A small class-conditioned image diffusion model, trained from scratch.
Model: 2.62M parameters, 48-pixel images, activation silu.
Training: soap at rate 0.002, 9300 steps, batches of 128.
Rows from block 7, named by matrix and row number. Rows with one number belong to one channel. Each number is 50 + 15 x the weight over its row's rms, rounded and kept within 0 to 99. All counts start at 0. After the name is the row's rms in percent of the matrix's.
# convs0: first 3x3 conv (model.decb.0.1.convs.0.weight, 96x96x3x3), inputs 20-39, a 3x3 kernel for each
# convs1: second 3x3 conv (model.decb.0.1.convs.1.weight, 96x96x3x3, transposed), outputs 20-39, a 3x3 kernel for each
convs0.74 109:45 37 53 52 45 49 54 58 25 48 28 61 58 32 41 33 78 27 65 39 73 43 73 45 45 46 53 49 35 68 45 67 65 41 38 53 64 47 48 48 51 46 67 65 53 54 60 44 50 51 33 47 37 66 45 31 44 38 34 38 43 60 63 38 46 34 44 19 73 51 55 49 59 41 49 80 55 74 41 55 45 52 44 32 67 19 40 23 56 44 51 24 63 50 45 59 41 56 41 48 47 49 52 49 47 72 55 41 61 39 61 18 73 29 50 21 63 18 54 43 53 57 74 31 41 53 46 43 61 66 51 29 58 54 68 41 82 34 46 65 47 61 43 39 45 50 55 50 44 62 48 51 53 47 71 57 65 54 29 40 59 56 52 35 23 39 60 34 64 30 53 43 47 23 50 32 41 84 28 54
convs1.74 115:53 72 37 73 42 44 56 42 46 68 62 36 50 44 61 54 58 52 37 53 42 63 00 50 53 46 30 42 53 64 39 00 62 47 37 36 42 29 44 39 14 43 63 58 45 53 28 49 29 64 41 45 46 44 69 45 50 64 63 35 40 63 45 49 67 34 61 85 66 61 44 45 58 47 51 48 61 55 34 36 52 59 18 70 47 61 35 43 71 50 50 42 62 74 47 26 43 60 38 43 62 56 28 66 69 37 76 38 58 52 65 47 18 56 37 60 69 57 64 53 40 83 40 52 34 63 45 51 43 46 76 65 56 34 53 73 43 50 46 58 58 64 50 36 41 65 59 68 27 56 30 49 53 48 54 38 46 24 59 39 43 40 36 80 51 46 56 45 63 56 58 49 60 41 54 49 44 54 56 50
convs0.75 087:50 54 43 40 33 51 16 56 30 71 70 29 43 48 45 49 50 34 41 29 35 62 49 48 25 38 72 48 25 37 77 24 39 47 53 65 59 41 54 70 44 78 58 60 92 55 40 27 24 35 67 31 64 53 67 86 55 50 20 31 62 37 41 39 44 41 46 50 48 56 46 66 66 59 30 32 66 37 47 53 74 33 34 63 45 51 67 61 39 56 53 61 49 65 35 49 56 42 38 32 31 94 32 66 36 41 65 49 37 52 44 62 70 57 12 41 71 70 69 50 64 65 43 61 68 42 31 69 65 60 37 67 37 44 34 50 49 49 42 45 66 58 49 26 42 50 43 39 46 43 50 32 28 15 51 23 48 53 76 29 55 56 76 61 46 73 20 70 65 59 34 47 35 50 75 47 46 43 44 78
convs1.75 091:73 48 61 83 74 64 59 91 51 47 46 34 48 51 59 65 45 47 35 38 63 47 62 48 64 45 57 50 40 52 64 42 28 52 50 78 76 53 48 35 44 50 63 72 82 40 59 68 57 53 61 54 64 64 68 60 46 59 48 48 38 23 51 21 64 47 42 50 53 34 45 54 51 69 61 49 49 73 68 36 25 57 45 42 34 64 66 45 49 43 54 50 36 72 51 08 20 67 23 51 36 45 22 49 78 24 55 44 39 54 52 66 37 69 41 46 59 54 44 18 62 50 42 39 28 23 50 52 47 50 47 39 56 55 37 78 37 57 60 73 36 53 53 49 28 41 37 42 48 73 50 37 34 76 45 49 39 60 42 41 45 46 51 46 45 76 67 39 62 60 26 54 60 54 66 47 56 24 36 42
convs0.76 093:42 65 47 37 31 77 60 52 51 53 47 67 23 42 50 17 40 46 73 35 64 44 55 60 62 36 57 41 33 44 51 75 50 46 23 47 32 57 48 83 15 30 36 52 60 58 17 40 99 62 35 69 58 25 51 40 38 58 43 31 32 58 56 64 60 61 40 69 60 36 41 47 37 85 69 45 26 48 49 45 67 43 26 07 32 25 45 51 48 40 39 49 37 49 60 35 43 34 47 43 63 62 36 79 59 48 79 27 43 49 40 54 49 43 63 43 51 49 47 22 53 44 24 45 41 33 71 48 55 58 48 65 53 57 57 57 30 28 52 67 65 37 68 40 36 68 55 46 43 57 63 51 36 49 33 39 57 79 43 62 66 82 30 64 26 29 50 43 37 21 36 78 38 68 42 98 54 42 46 69
convs1.76 101:30 45 58 55 54 32 19 43 56 64 58 70 56 86 50 55 59 78 53 44 37 47 14 39 50 55 75 47 49 74 66 38 44 49 65 42 54 34 54 55 68 80 46 88 41 74 43 40 57 41 33 49 67 38 38 44 59 49 27 61 49 41 49 23 49 47 49 50 46 36 23 40 41 25 51 35 71 35 47 34 56 54 42 29 32 93 43 60 14 36 35 48 66 62 32 42 28 83 62 56 45 40 35 47 55 65 83 61 22 36 32 41 61 29 58 24 46 48 28 50 65 56 26 55 62 56 56 54 62 72 27 38 64 65 39 52 32 45 20 70 56 38 70 68 55 39 46 51 65 46 55 84 74 29 59 41 41 51 50 57 84 71 49 59 46 51 52 61 55 57 50 41 52 57 71 39 47 58 55 49
convs0.77 077:66 46 52 40 27 52 45 57 56 46 45 55 49 18 48 54 47 28 52 70 44 66 73 66 37 58 34 38 52 31 64 51 61 49 67 29 46 71 63 41 37 22 47 41 51 51 29 57 61 38 41 23 51 56 42 75 26 42 48 14 54 66 32 56 62 54 35 41 71 44 67 59 42 59 12 21 57 28 49 46 55 38 17 65 63 45 67 24 74 39 52 40 37 40 39 31 63 52 44 57 42 39 73 34 52 48 18 58 42 47 23 59 73 38 65 92 77 29 50 51 57 59 60 62 48 45 34 56 61 35 49 57 38 56 58 39 43 36 46 55 64 46 40 41 45 60 18 49 18 43 33 43 49 39 56 71 51 61 76 27 60 66 52 40 53 64 23 33 31 68 61 70 41 15 51 42 45 31 72 54
convs1.77 075:53 36 32 52 68 56 38 37 63 36 45 64 60 46 79 60 40 35 86 22 66 28 21 40 32 42 26 56 38 47 38 62 44 35 58 28 52 61 46 84 46 77 23 41 81 36 53 63 60 72 38 43 78 60 77 64 35 46 27 41 39 57 55 45 29 56 29 36 43 48 22 47 37 34 49 61 42 34 98 55 58 47 34 61 57 77 43 28 48 66 50 60 50 81 50 61 70 49 60 48 60 21 73 72 62 61 31 52 42 28 24 39 33 31 63 48 53 57 45 38 48 60 61 52 55 59 57 53 38 27 35 54 32 39 84 62 35 46 45 73 53 31 31 33 40 99 76 62 45 83 78 37 56 33 52 76 26 30 56 48 68 72 39 48 71 70 36 42 59 54 50 54 59 54 40 73 52 65 50 51
convs0.78 083:63 50 63 89 72 51 65 51 42 51 45 50 31 57 65 40 37 41 36 50 56 50 63 63 42 68 59 44 59 68 78 70 42 39 46 38 48 67 61 85 76 47 27 40 56 80 57 49 85 44 44 70 42 53 32 42 36 60 61 65 44 61 43 31 60 69 41 68 38 51 58 41 43 50 42 52 42 33 51 47 46 27 34 39 35 43 39 42 41 49 47 55 39 57 61 31 61 47 28 94 58 42 56 43 47 67 77 76 17 50 45 50 52 55 52 63 54 74 41 62 57 38 58 80 55 68 72 56 79 66 45 62 59 50 63 71 79 99 61 50 47 83 53 49 25 42 48 50 54 32 55 53 48 63 72 61 40 66 74 57 43 75 51 55 58 53 42 31 54 80 60 57 37 28 71 74 60 60 50 46
convs1.78 083:52 41 43 59 41 21 66 42 40 53 57 58 44 45 64 33 44 75 44 46 54 51 53 65 43 43 70 28 51 51 59 36 45 60 79 68 63 59 52 50 45 61 54 23 29 33 47 51 57 50 27 62 43 26 63 38 29 72 34 39 65 61 67 80 43 53 56 36 53 72 49 63 50 54 63 66 49 72 96 64 73 59 62 65 51 45 40 46 70 73 80 37 37 50 48 39 71 52 53 52 20 50 35 41 50 72 50 19 41 57 67 48 55 65 38 63 72 37 58 48 53 28 36 39 44 11 43 68 56 78 63 42 54 30 48 47 61 35 64 59 31 37 48 28 63 57 49 57 46 54 33 64 61 62 39 58 47 52 66 75 45 32 39 34 64 26 57 85 41 54 43 45 48 47 38 45 56 46 50 53
convs0.79 074:61 51 66 53 35 30 35 43 51 74 38 54 93 61 55 28 69 71 59 59 32 57 40 36 49 24 43 38 69 50 38 58 39 52 73 42 60 70 51 48 38 43 60 32 30 56 51 38 47 67 21 64 39 54 49 50 61 50 50 68 42 47 77 19 44 58 43 49 47 65 63 60 49 58 56 61 21 52 33 41 53 55 49 53 25 40 58 38 86 62 46 38 45 19 42 61 62 46 46 53 40 37 49 37 50 52 72 34 50 46 25 49 49 39 37 42 58 53 53 32 30 54 42 21 57 61 44 23 77 28 33 81 46 67 61 34 47 51 64 88 44 49 55 53 50 55 46 70 78 62 58 20 31 69 26 53 50 31 34 86 58 53 54 60 38 64 36 61 36 46 55 64 56 46 32 48 35 51 25 55
convs1.79 073:41 63 73 52 49 35 38 45 63 67 56 59 52 59 18 63 48 52 73 55 61 52 39 22 80 32 57 49 34 58 62 38 66 54 45 48 45 62 65 55 63 48 30 32 46 45 67 52 54 43 65 53 62 22 44 68 47 27 28 61 45 49 39 43 17 51 32 47 61 42 42 66 39 54 43 40 66 56 57 52 49 54 32 47 30 42 60 39 62 50 54 35 44 38 66 79 31 38 64 58 37 37 61 77 59 34 58 49 51 62 69 44 33 72 73 60 59 48 29 56 17 56 62 73 36 48 42 48 61 44 46 55 56 53 26 54 42 63 56 39 54 60 53 72 63 62 41 55 19 40 46 50 52 62 19 51 68 68 39 60 61 64 28 53 42 49 46 54 54 37 63 49 44 66 55 51 71 55 41 64
convs0.80 076:42 29 51 72 30 47 22 63 61 47 53 60 43 42 69 31 53 47 52 39 46 57 65 48 47 46 40 75 20 27 32 59 57 45 49 68 60 62 80 47 57 39 44 24 45 27 32 49 08 68 36 80 67 30 54 41 39 54 53 70 71 24 49 36 35 60 35 38 54 83 56 81 47 66 46 46 54 53 84 49 49 67 40 35 66 65 30 39 48 59 25 42 67 55 38 66 62 48 77 51 34 77 55 58 33 33 78 29 51 53 41 36 51 67 62 40 56 42 56 68 31 49 68 30 27 48 47 66 51 47 23 58 63 67 67 22 41 39 36 38 66 46 49 50 32 53 46 67 36 40 75 35 58 55 25 30 63 36 49 36 67 46 72 63 49 47 23 68 36 43 50 45 44 06 30 28 50 32 74 49
convs1.80 073:23 58 58 55 55 59 48 62 58 41 85 60 79 61 44 65 44 60 41 53 48 61 11 45 49 78 19 34 45 50 53 50 82 64 65 36 51 55 72 38 35 34 43 31 49 75 39 12 70 60 82 50 79 81 43 73 45 36 52 35 52 54 55 43 48 16 55 56 38 48 40 51 46 59 23 34 45 51 54 30 63 50 27 50 44 33 56 66 40 29 11 52 54 63 24 37 29 67 60 85 41 47 67 69 24 25 63 55 31 58 49 48 64 66 55 61 45 43 47 50 37 49 71 40 14 38 41 62 55 39 18 58 64 66 41 44 52 68 51 54 64 61 56 32 51 59 53 50 85 45 55 43 55 58 33 85 26 47 19 45 82 37 40 47 51 40 90 22 63 48 42 56 54 36 55 34 65 45 58 54
convs0.81 077:61 59 59 56 47 62 45 57 58 41 54 57 55 60 55 36 19 51 17 72 49 62 55 44 82 66 53 70 38 32 25 47 46 73 58 39 27 34 30 60 43 46 61 68 33 23 59 52 72 38 08 27 49 47 57 42 69 63 56 61 43 44 18 23 58 70 50 27 55 38 67 57 45 19 65 73 68 47 40 43 25 56 36 44 72 51 35 23 32 67 50 32 60 46 41 62 64 60 66 42 41 47 26 78 49 38 46 44 62 44 78 55 38 43 57 49 37 53 40 73 36 42 46 44 20 44 54 38 62 49 33 66 50 24 53 62 48 43 51 45 44 23 57 55 33 46 39 48 59 58 58 48 20 69 67 47 46 90 50 66 57 22 32 62 61 48 46 66 65 57 17 25 61 52 37 31 32 44 37 34
convs1.81 076:65 35 42 19 45 43 48 41 51 60 70 53 64 43 53 66 42 71 32 41 18 58 30 28 57 48 51 34 47 29 56 66 40 42 57 40 59 45 62 58 73 48 48 26 43 45 70 73 63 54 39 42 56 70 55 68 48 45 36 49 47 76 66 65 41 78 43 45 69 27 61 59 49 30 50 49 51 55 29 71 78 52 32 60 49 26 76 64 71 44 33 36 24 22 47 46 28 58 66 73 33 67 47 30 51 60 74 67 61 68 48 70 39 39 37 64 35 40 53 81 50 76 49 42 43 32 59 75 39 61 72 50 66 40 55 33 43 65 52 43 63 32 24 36 69 41 69 57 54 63 64 66 53 54 24 42 58 79 27 81 57 44 87 46 07 43 51 57 35 36 45 38 35 46 79 59 37 38 40 71
convs0.82 112:47 52 46 64 43 41 61 59 51 51 51 52 45 85 54 43 26 49 41 58 43 36 54 40 53 47 37 38 58 39 59 50 81 46 61 48 55 40 64 73 00 43 23 53 68 48 48 37 49 68 59 45 43 22 36 45 35 55 70 08 46 48 46 44 55 65 31 35 39 53 52 56 35 53 36 28 56 59 58 64 44 81 43 44 42 73 53 51 43 60 52 55 67 44 13 61 36 59 65 57 58 60 35 99 91 44 50 42 40 73 61 39 53 58 54 35 49 61 59 41 71 39 42 50 65 73 43 40 52 44 60 55 57 51 56 57 48 57 70 86 43 69 53 42 26 73 28 67 22 29 41 41 47 53 44 49 48 44 38 52 72 68 51 42 39 53 33 62 56 46 37 66 37 37 67 45 45 58 39 57
convs1.82 126:66 44 52 45 61 31 39 35 68 54 55 35 60 35 50 40 37 45 46 51 50 72 86 53 48 44 66 66 59 44 69 33 59 60 76 39 36 51 43 58 92 63 54 36 41 61 38 52 62 65 25 54 52 55 44 64 61 39 26 60 50 60 48 56 25 51 51 73 46 42 53 62 61 48 48 54 13 61 63 69 47 52 66 43 63 76 40 53 64 72 47 43 53 23 81 75 47 29 55 69 74 43 47 14 29 33 51 49 62 53 50 29 36 59 61 25 73 49 57 52 53 35 45 64 50 65 56 43 62 49 44 50 80 57 46 64 67 45 47 00 44 56 62 53 57 69 55 67 62 32 51 35 65 42 60 65 57 45 53 57 85 37 62 32 55 49 64 51 54 33 57 53 32 52 38 37 76 54 54 54